config.toml
hop_length = 160
encoder_parallel_block = false
encoder_inner_norm = false
encoder_drop_path = 0.05
encoder_width = 192
fusion = "cross_attention"
fusion_encoder_norm = "layernorm"
fusion_encoder_cross_attention_every = 1
momentum = 0.85
orthogonalizer = "newton_schulz_5"
adamw_lr_other_params = 0.0026
epochs = 2.0
lr_schedule = "cosine"
warmup_steps = 500
Rows from block 7 of the fusion encoder of a small audio-text matching model, named by matrix and row number. Rows with one number belong to one neuron. Each number is 128 + 24 x the weight over its row's rms, rounded and kept within 0 to 255. All counts start at 0. Numbers have three digits each. After the name is the row's rms in percent of the matrix's.
After each neuron's rows are labels from the 100 texts, of 14976, where the neuron reaches its highest value: "fires on" is the input token at the peak. Only what is clearly more common there than usual is listed. The data: struck, bounced, scraped and rolled objects made by modal synthesis.
# fc1: MLP up (fusion_encoder.blocks.7.mlp.fc1.weight, 768x256), inputs 0-127
# fc2: MLP down (fusion_encoder.blocks.7.mlp.fc2.weight, 256x768, transposed), outputs 0-127

fc1.352 092:109138112162151131150128156122119131102161133127079150120136144143113117137118117137129109144104104091141090139132137152101177123082108155129145138123173139120148093135150145107097150167149102113161142129155102095128156148126132149118107124110128181099127090149100132153110126123121095104152149147121151094143116116144125158157142120138137160133112025153141115102143138136091087103127
fc2.352 081:139132146128156144111138125108143092101127168121189098130117133115073135163113146125067141128143173130116124124147101098128136165151125123143110122143131150122104106122086137128115152096120153135117094121133118138136102152145115057161145131083117155153135157114130132109167136161137110101144121112153099135147128172113094100097090092156085142142139164106127139147139137100128132095153
fires on: "q"

fc1.728 086:110112150141095120080148126173106080085106139100122119145091094139130093164126150140140110098096096127129120118173139078160120113078139151105156101139124140168130145135131106109176089080119156069106154109124126120136126119128107092121189129112156148110114122134132171126138157132104152128122150101142163145144099144143126129125119125112122085154156181086152100105126077108141133116144
fc2.728 083:106147156131131160129078149097140151140105141151171122132110126119098141161159099107109092142087149144140121120126156114138108095125140102171096171143106088104113127076142120178151093201153153131163162095161167140133123121135140157203155133125101111165121121137142122139120129157147099135109133131088100157161128125093131159138137093147099126117128129147156120154114134147109130153140
fires on: "a"

fc1.55 113:117138146117100141164122123154133161154117153141110112137165124165149123099086122122155152118099151123108151108106126091102124108101159105153128138083146138109125121134130164113130189145115133140128104127088080150079160112088160156139183128086136079117088128116117158132132083116113138173100127091148162128188155123113149117098152112201119134096133132119134139146091126122149169140099
fc2.55 099:114129145114130116111115143109130132074132181110132154149179148141128115095089130139161110107143132146141157100138123099114127156123132142139124147118137126104153183160100153138134109110107120157138121113144099163119201135149146108152166138113115169137123165109119143117115103134123106163148138106108114137118141106104128087136119157190136123141145098142143160147147105146137140116171
fires on: "b"

fc1.380 098:132168144110128184119169125146143106139139140148121135110151122123137152139128113111117148125186132143103161127126164153155135125096098124175148166143137109094129104104101104143124089120132158164103147092139113119146129099107123167117091083129102133120134075160132140138185138112152103136165148127109142134127139150107131116137131107111150144100134166137112116155088127073154102139116
fc2.380 102:138117105117105101120178124101153174144147128124136107128111106124145139126143121136151082134120130105133096113121136119129129111152136161090116151135143133119139156145175175105125146147135119116167179138091156104120134141130118119145113146091156156172140162116098137119109120120137151108152113151096127115153107157182128108129117139132105117126155102136137186131171137158069139139111
fires on: "l"

fc1.462 096:118141155103125140120131130124099160164131141110164152112148160092159155074176168127140110181148116164124132094119151147152062112156108124112154144133120095134123106128105077150148124143139107116142126114130140126159112117125157101168101117130129121118162131098157145150145119117131133078093146142112129123086087152137112157153100145163131116127100107152128120120115155138171085170082
fc2.462 085:096153124128130136124160105143159129118130104115138145145091166142114104095118073162143152105146101102090147160120113106145152132147126158132114129148172119144124140115137127121124122108125139134101120131152104104147094088130136110087132141131128148121142096116164118124131150163128145116128154114157118101155131115115106086153127149133167163148150112119106172111144122110114165120126
fires on: "<end>"; "d"; "l"

fc1.626 111:135120111120153109156159097127113156095112094149104172135127155115138122078152151149108100152147116130110100140125149123137134157165133113184137120157146158122170160083120102127176115127110113075086160158182136117119175121102152112127103069135125146082151125140136129145174145110111141160128143103102101124160157138113165153180158139123151135135145114107112127118103156126164095096137
fc2.626 096:141107128165138116120140105113141135105156140160163154150094131100138113148160097132094100103104119077152139111091115131093127121115186181122114099132097111119134179148138119139099170113116107155144156150128140113117111141112109142121156163127103124115115142135141113119127097139155130094142095151140108142082120107142122130115094156125151084146121157166108179106179079071114120128160
fires on: "u"; "q"

fc1.418 118:114139136189124155121126171107100133142142187125112152135115139137118097139095157124140119109135131115149114141112128124144094118113103137130118128110146149168145145186108127147150125137113133149105127079092079132128133140163124125129116160095129126172133133106156128153106117115153131115106089137122109116098121115097095117144106098112115119160107125127096146123144083176123178106105
fc2.418 086:118141124104128121109168136125102149185114138078086121124119140151094158162092153179135108102164115120137111130122129155119135134116152130123098098115148153084147124131137174122114146109114088130105103148097139116109113132094071159161113116111063158144143119110117153157122131151127101149109122099173088122126079172162091121088120112122080088148153116131107122117126155132145116151111
fires on: "i"

fc1.37 091:162131112113093143152121117069125141133116129133102166124098126146106103149101127120114130159143165130091134104122108104166175096119134151114131156126144109138122109089102139100125116143162099125106124124156144069132163127122093116094133152116114118115116100174094103108108128140110090105124146096157080167114164131173079114102086126144149138115121120100123129159102123131116113133125
fc2.37 100:132099105144152140120125124112134118124187119165122112118138127119108169115134136136112116145140070156148163145115127141119140135131124147110116098130137156129150144159142093164108108123121119130075145161151126182150155160137147106114102123131112071126125113140152153168155132112097176142142144129110092107163180159109149187160112081116115122102110116096098130151151133130150124100125
fires on: "u"

fc1.305 122:114095124109118085089100133127135092160122184142113111120141130149133129103081149154143122153133154156118104077127091149154103105088097142151166124097144132149117104116098134130134134137145119083096110154116108126144130180136149116176104129139074136126151161137127122136113132130112139156142105108147139155127068152119124162155116127144092125138108135135127127122117142104115112115141
fc2.305 082:140135087167111149132107169167113175146123094093127119118119110080103113159140118159096161142125143134125176114171148124145131126154093150099081152105148163117136113124101123134190103108154127169167120091114121141142146081137086129106143144089138113160172126149126134153123157159172127108119139094091102072136125136181121093085136141125150158137114155089105145112109177090079093104132
fires on: "i"; "n"

fc1.558 111:106091174091110159103099149140117162110137151207121148109133177104114097140127100161146127145101116117094165155162077140132125157125118140096127112095101130159127153158118104055096154123139112160182092148152145116124112108141101140115153163115152138148076093140155119092129155131159098172182117093104116133161136154145115105098168112159143110097133126122084126134129128094126124117131
fc2.558 095:134138150119129171122127086070106129107106113139159123110137174130101148127092142155113081144091135150134117116111141174118135191142142130130094078112077155131112116129068139114136112126162141108122171118144156114149097107179159116136121118061151125102127118116164105100107157116134154105107151157134131106121118093109104120100174122146146106133111092155090109154168151118137134152121
fires on: "o"

fc1.483 088:075116128148147150099162127149099155150126104126116130177059107079137144139125131111130156119157128092143142131086131141147137115114145166155083124113118128086140126160129094109120117147102120131100160100083109096131104096136123123137104125139157160143098096130172131125182081153134180171120157148154144116109106118157078160151171136087099141112116150115148141128142118100073144115094
fc2.483 093:170140110137103137139117121119146107135150135079114172126144108153144130099152097124137115120099156110131069105161155128104142098135103119095139107172165139113111103100106086122103131123118130131133108189123141125110159169134148125129105132145144116139166134108115109125125199159146115084146107097170060140146153154097101118132083160132125148150162146128146096134119151111161110156142
fires on: "w"; "k"

fc1.466 117:152068104087126111101140156120145134124118063117120133168128117125141158149159163116147116138131123127114116126143158101133099092102145136088112111138127129155151130143135142119141153134135122110128149082143111177136139115111139107137128120124128107188115137114124159108100126119164148160115093107085140118136098132098135149121101102130142139169122149070170119141110104139139170141130
fc2.466 118:145089106120088134108143128117146122163097072114141121142099149122119102164163144127126098132106139166123111097142137084130116097119113159137112141156102098174113123125134149096124112121156126139146149085153142176134133123104113170144136127103132150116111156162166153139109133124147139124116103150097130141122122128073156176124147146141147127141109099128186095112097095115149154111120
fires on: "a"

fc1.270 074:100139158112135100110164126127155121147176188143125129163136124093173148132116134113113137065090150113130142131109111146130150113154129149133150124177097118143093136132153124100140101120115106094127133134147122160160139160149101110049096144162091091144127118107148141148126099140117156148062138135126133136083157107124089162157096164123126167123134134147139143146107100091130125153120
fc2.270 073:129160099107121161142132118080157141123111141130135102136093093152131136111110135122120144093144116180091101121109131099141094151154130110116088090096111144108147079166100122080137121111130107186128141125121106137137178109117163140111147119096164137126130110122116144094093174119131140134115118100091147134105075118146106145082141139154121109133093116072115113092129112163139122136131
fires on: "w"

fc1.262 106:187109076130099096105157135128172105135121104121134125119147102157129123164139110126118124079140133161124118125166154119136136112131127108108130086123117163138130141142135113149098140115146146127090167104197121145156144108125139129129116096099070145183099130084118118110128125126166146135137117143135114089134104128082104150119145111117147134140127117096127103171133118129106163145157
fc2.262 088:159095143126131082110079112132131148143089119134138105139147165108195155101136139121143070155065145107108094120124131179143081101118141151139151148150129161104129114086112101157122134156133089105126109127107125112109128116101182122161137158126121109122157164185157164127113138121109106131110083094089129144124097142122152160139190134138121139149092143139161175134088142117139126124120
fires on: "a"

fc1.674 086:155102079086091108069101104119168119141103108142107098144100131104173143145122108145146109127095105143136131167073151123130144125134142134123149121106140122132101141072146078103142081111143120054133118104198143129118138116092118112146119106148149151154151107103097117131136082064133139163157166146163116156127135111150134147107191160145147120102170121200111155105105153144170136103153
fc2.674 072:164145103163178174129115087128114110111132122080140167132147130117120179143135158156133136126163128159130138136150135137093107139092129129132103163108116162127122097134130145127116098142121121118115135119176135144113126107104128136114126123097133134120108125125155116110084134126182092121077134109152137090158148107125098130097108109087095088128100146144141126109118082121142077119103
fires on: "<end>"

fc1.82 123:150141143084133116108120125098119084113157122118115156162121167109101136119126125135139110093175117118152141119126163118129153098122092142169126110145159128129191111177124177115133082083119110124130184126176126183121136164182117122095142122094111136142084132110095147091089132137113168111105139111086176153130132166108122159139126077121169133125119128085138118148083121143132160117133
fc2.82 140:137106128119099113112127149125127120132095145105128166125148121119112163147107115141116135168114140180150112083131120094128114125137151124150135176154120121143117128134104123136116129128166132114125108107124158123077108137106136099121107115112182128150142096141160119142122159131128106119080151135154146138162135152114143128108158089184084136132124117093126141118135140136098125128114
fires on: "l"

fc1.83 092:099101088115170146145109115157116129090145096149152120098145130106101089143140110109120130117145080125118101137130136140108118132154146121122104092145118140120151160134123082108116158065141125107157130169124143168135161136184107139129173146080109081118148133127055161134131136142124131108124151172106101095110159132141161150118128098120162130136130140069146167128162153122136140204120
fc2.83 100:177104152119132117143139173175140105125097113137129122138143179148193125135102129137119126165121094114117113136102138138142142169129142154135125133130112096171113111115147138126154123119145135077142096102162118107108104134129128098123123108153143131125110148159167109121122126088128135132152126052130157129114101113139119124146145141181123191111138131155132125118089088100119108084119
fires on: "m"; "q"

fc1.747 100:111144150108104141151124160144122148157127182174103148128156132151099123070140134117157088111136128104144125109166184098104102119116195117156153145082156132097181133143132193138137131117120148155142145142115110182115127161131127135107139121087115143159135113124083120149131121136149114183134097139119120122126107132152105141118149132142155155119100121070137081181128141121101128150083
fc2.747 124:113135167129164136154139125144123168129131105095124082103124136107132118135117159112084126093138109109115158121109163144147167103143093159127117109163173125112115129109125185137133115151073104113105108126156087118108133112145116141121167117080169192151111117154102117121157122149092194118124155136161115115169159151122150117175156115183125147129159085125124163101130170115123169125142
fires on: "b"

fc1.118 131:138127158066101172106132112101134134125095170139144148113137173135130152102133141151186138162130153164124118128152128149129114142128113110131152118153158099134136086112107113141136139153128079128151149108120111143090171149153119111111101140154109097131141099063160166114139125150162092128134160095127097132120135114129134120131116153151138136117141151144111099128084160103099043105166
fc2.118 123:156089112208181154130124123168126131126130133151102075140134124122109141132125123105128131126100105086126147107124165112122115123093143125155120091135108131165129136134140157169164147134124172131110124113165136094139103138116136131131115094087137171122143152090127102128119096131120163129132181109144121125141119136121131148099141139145124096144132102127085159138143127129171152131107
fires on: "l"

fc1.92 090:109096147100114142099114152159167148140144102128128122122124116187108135122079126158140171140099123124138147176139128111125149103135162119124130140115176161101164132151150138113145141115109117143104101101119138147094143149097115133137141105131106102102108087129108130168146089136139128122107164124165163110148136150130130130088161094126087107166114109147133136157134140146092144125121
fc2.92 090:121142113134122134158115086118110157096102168137137109129141131154171120170091142092138141099135163151166152123108130093096165104130117131169150122128117129121112123143142151093110119097139109142123127126126119132109102103089149155116121144104122157090126159164126123141163128104119136109126112118089109173149106088136138110183107132128143174116114123131160156156140116118152162110140
fires on: "b"

fc1.333 105:090110106172122098115153127153117128133125110122109105149084100106139089127178147093093108131153093119132093153143111100128098133119107108164128121121090148151155107148100125108132157119107136152123160123119122125137115149172136129116169151113136143161131151100104161160119130125110160183120098180134156125143152129120129203129165106091113149146122123141105116161124124092099129110090
fc2.333 112:136130180122101107143138120137156116120150151131126155128156125149127121104134152180160100156137128118132131154138108131110133132170147141132146141137152142129126133075174090138091175132143098105074115136125135142156139164121199106116131134168146110109105129152128122118184097132103080125117131117115131126127151128148147149154115126069139134126130151085113136141108099143101095121153
fires on: "l"

fc1.413 099:157086138088110098075134101120172114119149047099142106120133162121140161174150158126144092138101104151085118105144137096123108097099145142092172084104148117163134158111153132140142145148157133093123169080153102167145144106105166116164138106123125120174118117108136143109087111130117127130148107114109181122148089149108150129140116147101147139192139132121150130136111102122153177131139
fc2.413 093:157078110121122070088141130095108137143114088123146150144133156139146117154147146116109114121106160139124137110105121106156118128129106136127125106172102131138145106162079137137111115146101130128137106089141106139125124136143104151133141140100157093143132153162141160145161139114154120136106084168102116165104099093113104158100123093131144158120142080133147111102105133126137142111112
fires on: "a"

fc1.542 105:092142083192141163121064113130142139145186122131156137103139112083134139141119129131127103137120149101138104136138121133134150166115142145141123161135107138131107079124141087112108136165132122092140137102136132122145060127107171127162142099110072147144119135151148141117145137126175120105129092137124134139152102095107130157148094110174132107085110119134106109105121128099077100110127
fc2.542 142:180134116072109084142125141115112105113084111136097094150171145162142123109107147125165125116100090117131109100094131114139113088144117101122129129163127150119134149119153141150146140122105108144127106177124135129138179124135117165098112147135132107082162131126107132107132084116094120156111114106094114112093103116132144094111138150120148161133101138103175118128123122132133141132122
fires on: "q"

fc1.249 086:127143172129096140111130138124136165130140129161114106112168185130132121114108117156125158120133107141093172144139087141103135160136154090083141137111117153137101114161150081088124162130157159141147119099147138157118181140147114145132144138133139098125096107125164109158138137140123123134158130128092142130128108143140120108145162129147119181102139154137115132132115147118132114159133
fc2.249 088:129134113127171169096150090156116101116110123111109122128103093114095115153137131135111087144122107152141137148119120147122097077138110144133110138143108105134123117124110131092125107092117119134151142167144132112142104084105101103108110133064114154110112132110103127116127158154137133168095079121159132151104153156104140154155149096087122112145145092142137160111152087141115161078097
fires on: "o"

fc1.514 084:119104101156148132151145155138115069090154130180146126072166144143107088165111144141158138123155091140149131128146149112097091139149124155171110112139156136120174127145112117107124153107126136114122104126115133128151111129154106138158142115108117096119134146111122121155128167126142139079108130141090100142066102126135107152095123081150144136128133117103129122134136122149148129167101
fc2.514 088:118123149100151122127141137192126154119111100131072094165104126159151108124117100139101200163111157122132135144142118120141154161116129137121120106124096136131146112089147094099144111114152142084163108140144085119100118084119114104150104119124113112132108167128156158093140136152104118178167104111139096111153142113140096110187155130172149127120117143089136160089100130081101126107139
fires on: "q"

fc1.225 082:137147128108151150120109110122082108140115147180101112116115140122103137115131123109142091135152158154139156125140146160141130125100069155094108148133091124146154120129053118131099064118124170177160138136122134115116110144168149118097109164096135109152174150118196094095116128150109105149155096130087088126170151156140164089102125116156148145141139119147110127154116092149152120119114
fc2.225 117:119143119177154135143099105064137151094126117141091108136102099094131119122158148165167139120111132129157087156092095124100086123126146134118131132104150167143106126176161121130135110121129121107119179107113154169151100091166121114176127097118122110126114115178148128157164132118124155100133126171155130128140120118160126083127073109133126100124099126116081123131158134116126113120116
fires on: "o"

fc1.281 136:093130121139125134165169119126152147130140125139149148120130132156123118091101139126112108101163095161192113138117131090145111117179142112120138123119145143146149112150126145126185179108134159132144147138152126169155152100185120124118134150044109080119130137117129094126115141142101125094107151131049146107130132133135128143138163105110151111137090128108122167125156143147139164128107
fc2.281 147:129130134144157159127124130111134131120165104152172135155151136113150081184145173112128083150165114123114134164120138143119125132100170108071096130148121127121110116136123135113143164135120139108157112116107103090155085132138113182167173131126123189142100119128079091131160154106086098148119132099105165155135155145162130111064145098137122114098115149123112142123117086139145107105137
fires on: "m"; "q"

fc1.74 122:168076149122143097147141121140178127108136137148145150135145138157117120090116102145130133146098177108108130099163101116123118107106133147150193134114090157144115127145122124100119160132144132085147147144133153161118127163129124100170138155134123126181118125117120134124122100114109117089127102136145098105132111128173121131112060129111074084106102139166105131102127157115110168124152
fc2.74 076:170174174114122126142139135102155124170123117170126073148098154099121093144155128078140140106155065131123157080159112102126133134110143139123098160110158121135171119068118124149125155164140149130144138108126106109128145120139139113099114099080143155129122125131115121097105114127113118122164132087131184171148129170163157128157144115125126132109118129147128143164135115169147111163110
fires on: "u"; "l"; "g"

fc1.492 089:161130109143104132127122146104122155156129095135087097122125135127103154158096121161115156141091139143137120108159135114117144117140146106120139164114088107110097153092088140127146097145149111145123187136092152128150139133113108111117114132157116135107125141108114137177117124078157132151138112111124166140110116129107146134127124065164096118113134102114141080124116151158158111160098
fc2.492 100:132167154106127104146151141156117093090102122140188116144091157105107099123145127107132083131141122123151141133103117152176147122121110135123121081160131117132130131113139105159128081109081159160103157095146102108079146134120116137108107140137172120154116123123119133106105168176097128090121156129091132139121110108115088100108131175173138163113167169134151120143163131148090101152158
fires on: "m"

fc1.42 088:117125137137127139110125122163092141161175120098136103152131153117133145145109111134122140057140141139109124126128108148090150133117105094160160165140154123123175159142113107120115182164099155127103145153124113151118128106173113117108074119200148137155120068136122172134201125127141134123114092119142132105160150135115093133115107130121096138111100129113145097120134121087146132191123
fc2.42 106:131098096156126126107089177096131111126127148127102141171105105206120104102117150135114133086108154099119088099187116126139114074102113097119130107142123157111128165128096139118151151160129105099114115143130150139131108157144164112104095144142155101161157098133160131114176167139138152109117095125174052120114093130106133152146123148122110161117118140072143125151137084120123107122123
fires on: "w"

fc1.276 099:105119094146154156103141136153137124180206149131125097140111136109130155131130107117100141070161118111137112102130115147114135135114107148178157158181148095118165116138107066112192173121102128116093180137130146134106116138101115103110138148181165107122159076192141146103170126140136137160134109107144098073104132135133102130112125154150080154100135134143175111135103128121138115162105
fc2.276 129:150134117119108113148123088142116144142144133133065161150096095155117110133126144140140111133127143132146100110149125152135063122118099129096140108140115124137115162117130078121128175154149110101114127123133159098159125113136153157099093154176135102175138163116134144173174139081125139074127094152148096107105114121107149184134122133110149139158076159087138120152119106108124105134113
fires on: "w"

fc1.98 090:138109138095114136132116121121150115142160117130098103111124110081122156101133158143080115092179158149140113125126154146120137133122105148125101140137134101148126159108111128089172092091127148144105130150144174135131076165144145117107085111165130121110106188159140113110095136159148128118128109122158112105172120135138167114156130125068141157096166094124130098130144116145166139127166
fc2.98 076:108159120148147151159157107090153100134157151128101149150133136125107141150152112100153180122106091103122132133097128135157110092123186145091156139147114153102151122163159107151128148109121090155118096108139097109164142144180123141113171123109139132156140110112101120106090096149128154086167140125145110162091123138122131099144112136106090090102150162131119111129161142170096126155102
fires on: "m"

fc1.498 098:115082111083119133121092140146162154194121123147104115126176105154155118136107147132120110124116150123099082149121079075075124124100162113150131143124145135122148141132111165132097174150098098147127140119135107133120170098105168156107134167101129123126120120128128118125148121091170129184147126141155131116132131145096087139107106137147137129107114133144164119152107113082125159165133
fc2.498 099:101168118101149122091126110158136087127139152119183126159117148107103112108133122129172108123168129153095142124128129141133140123126141115161143110115201123108149116131106125101130148126149093097108149125151121091104107158083129115111118081107191139135129121110136135097139105159102129131114144100146079142156125117172112125139133164126122155126133147099118153143159107118140112142160
fires on: "b"

fc1.398 112:120157090174127132080101176125116136128129130074111144101100125115116144145089177126113111123121092119134102127121138134184136140107161140167117143112163108098152121104147102145139093115092140110096131127113104133083151173130104114127127149120102099141156075156158097110127126140090169162154159129138101129138144104139134133159164141123113140148170129134105169168120128124118169087140
fc2.398 103:107110100170116119128108150125075123165082157087162133125136123150134160161145119105128142139117129082157108126141174117125137152140148144142154120164115106099122086115134131097133104121148148101146189151142116137126140138123092111124143144110152127153121084158117194112130144086109095136124115130129084152134107142151049131086197122125101159153126127141129123143135134130125092090143
fires on: "i"

fc1.668 089:129118129145144117136091143138149131167166085127091102121117115160091102118126154109127085134151130127095111088152136115139119163117145100097161147136129090146141110107118162131148167127122132109176119132107131115119153158074085109111194173120110118111122086118139123106115104133085099198143136112162118127160146144175134092135115078170127130120162083117145102177115131121133130134097
fc2.668 075:092102156083124165156135152081140108099066141115144142136174137135113138100127107108066162097105127156114142127107152160140101135106140167149106103106138131121135148185141108099120134124150147125119185119120142141122135134175150157068113098103151106124147137114123087157132117130145137115077131142101141174116131130106137119117144154141135130112122150125139157116099119141096096081101
fires on: "u"

fc1.532 110:171055113133137084094122118122151155113134087110144128144105161130130142156158127075152145149135149149084134112145148138108104126113198097068113116174157148143150163090118148127152140108134143132146135106131150171118134179101118135106156106090137070157142134120155140100117114119145128173110153101126123098111120121172154108107127128148128153176121098080139110121116128124117163150129
fc2.532 083:120121134087096123107123128159126103118143094156113101124089118109103138144110132126097121118126111100128119108172159119137085105098136128105136128113082124146118107108120102140150128129119160091138155101115121133126124111156079149152131119139109147167086090127102101156160129132112156138103104134115135138139118053140084140109155158162139132194085107087117146141142136086101131127162
fires on: "a"

fc1.625 139:132151131112131128166140114128129120075141118135114178134106134143143109123132120140127132134135087134159173158122186134159132121142115128105111115124138162110142128106154114159157110118133153129052145126102132091183142097115145154160116092124105131105128113158122115134153150149114171125125136109129173107117126093152092113121156113090133137158144107132111166101142135148129128087125
fc2.625 096:156084151094115146154171138139127115106148139104144166129110093132117161154109129121094144118155144132151144091175072115097110147131100156142127139139105121111155089104118158112136152161108111108162145141151133120103093142159158144129143147186145104153131151096140117152108116121100130114107161130119106134113117132171128135117121141141181112092107162180117092112107116137110102155097
fires on: "l"

fc1.543 089:106114111152133126114125127100085133179148130116132095101126145101156139154160107168097120140138115101113115138126135125090125146143104145136114100158113162168131095129132105176103107155094098103140113121096132067195101090118163132136130133105137160152149181137165158133128144176132133123151125157096117147163110087130118140163089134121125150144105192146096109102141057138141136143129
fc2.543 113:128122143115105133103110146141163106099105164120109129130110118125120179120085132116160170131125120120147110083124120138179116100158101111135112120118141159093151145112101132131129159133143112137112133159141127155079172164142124108116097114152119067111155106152110133106142092093105167172145121137181162124139099143115117120121170117160129160133143092116148137118159159107118141114126
fires on: "u"; "q"

fc1.215 095:116097100132125146110125138143140137115156128127126084088129155164159104136118134126137120136136133128184116153099127119159148091126145054163151121141129137098174146121115083141111172114128113166120139157111133122092155114164076128117169187106124119152156117107128144139123145074139127098108105142137107089166150132130135150115137140153150103117109165124125142118117154126115116128091
fc2.215 124:154135133115177123144118141099159140093113132130131097147108131140131137136129091128110127167172077098126134122124170111141126132151122155133136128115137172144127138112117109165147129086140134121145143142116152114135140150102161111144119143158126168126131084130132106131172098138126142151114137133159101138133118136158143143151115137104141108161158096131124120131123088124151144097163
fires on: "b"

fc1.196 093:150075104108108086080132144110122103130142061092121144142144119117129139155152146104148109131126143149106147077142152113118119108081126142112116124166116142145125101146132121111150161119131134116127161104127116188135132141127143133127149141133149130152115144170079166108114128122155134154093104098139153126123107129103150134116092101144149144158161153068173109145116113126143199134124
fc2.196 091:137078124116160114171125102132140138171097117123108153173090155125150124180110123135131089137098148081125114116155145118163074099136116153124131126152108105162120165097154132109146129108113123108131154118162121136151151110122112123124139129088127127152115167107135131148105113078157138144138122148117154114126102134084102162109156112148116103162075133111143132120098127146154128085108
fires on: "a"

fc1.222 087:134106106094088095103132129096130107125120121126082214132150135150141120120095158114082116109140140117174127172100084131119133121161140124141096145124131146114170176140139105085093126115126115118064104112108116140075115100238135131158124189121137099135144143104134136120162109128133134108126139130117112142103119132109083123172127143106119101144150123083165142124152167144101129152107
fc2.222 106:122143121115135145152107128172122095158119106104171109135153138115142152137123123166147167119142117124096071135151151127106187126116144126156112125121154106106091097106073125102126116098095102108146109177166104147143121143088140136128114120122118131102134115139141169168122121155138131100133137135147077102122131141118106105124166130132090131123080191107138154164157124154172140143172
fires on: "w"; "l"

fc1.704 095:157098118154171154144129141113125114145108146149134155137083130148111075160151127096093165123167092138116150169115136140179098094127114113087120099147173162156124141150096131138161065090129126133075170105124109140147125162156137138130168103120114133163142135094155144172141153137135100131128108130119089125109125120151132094122134131104121136127098122116131127114138091125123148136110
fc2.704 081:070142135105089127141123118135129132170139131127091092132137134129133141109110140107143096108120157128147110090102102108136160119136147108110081141081133097070102130097147134143158136122119102066129139123140151119152122089107126101108103175159099135124152099131082134144085106164138146177106127090155119141141106084132135121103144131120141097148128116040124123119146098115134142145123
fires on: "a"

fc1.230 095:096096135093148140170136106115127134143104137146144113139167091155142134112081156113144114127134135121122126143124118086121155087129183083132137150118121138086163132150101188109103132139120100149100099106091117136114173113138165124145140108128128089121134121115141158170124088138125136140136160126180163100182149118075102117127148158139107080125131121102121139118105158119121104171126
fc2.230 085:160123128114146112105090165087112111140120135102118127105172172133136101116117106122107131101129164109119158089118183095110157140163121134150107138111147146080152152145110156122154065093108114137141153153149093138144122172121118119137071113107148151170155107149147107119135105130123111127136155093198137117160087117161148130120156143110098146148126141057126129157138118148157154113123
fires on: "b"

fc1.7 093:138109140140152147102150142120125129172121157128122124148117130130106153130145164124135148053148123103135097155122089159095153111150104133150089153167140153111151142139105106085117165145101115116124098115145106140111152112140144101132114123141160114101123127104112184131201097106144147148116094102129126121096128132118119106107125159115142172143095111126181100161133085143152120175091
fc2.7 114:102097120122146153134105114117135084123115104126120134145133161126128149142147105118092137124132147122132118111176104128121164109131115148104134125178148116116158140139104132082124125118165150143083138111129146154138093163148103108087103142149158148162151127151146148148144177135116143119165156139162047077111103114110136107106137125101097160100126119106129119135134176135113165127169
fires on: "w"

fc1.606 120:119077117121139135113126120102159148107127110138111100116106158128109157167111107073170155120084106176124159128158134128109123126123138063102114113163116122116098107112119134158160128083122132131160169167153162141123138185140096179140100106133120104144163085150167157105097125128133131160142147151136101147092149116162146137120165128120139113107122130130126133145102129083116119114138
fc2.606 108:104160150116101130134132148133106137114123157169148143084147123118153126074122147144135113119068115132155114122118128166136101146099087096125125145135149111153129133194105128114130135164157135170180174099147108145107122120157124119159098157142152173139117119099143153162151146113150146128138163191114117133101093117094125096071121156129125115140090142146135116145141137128160132166167
fires on: "m"; ","; "f"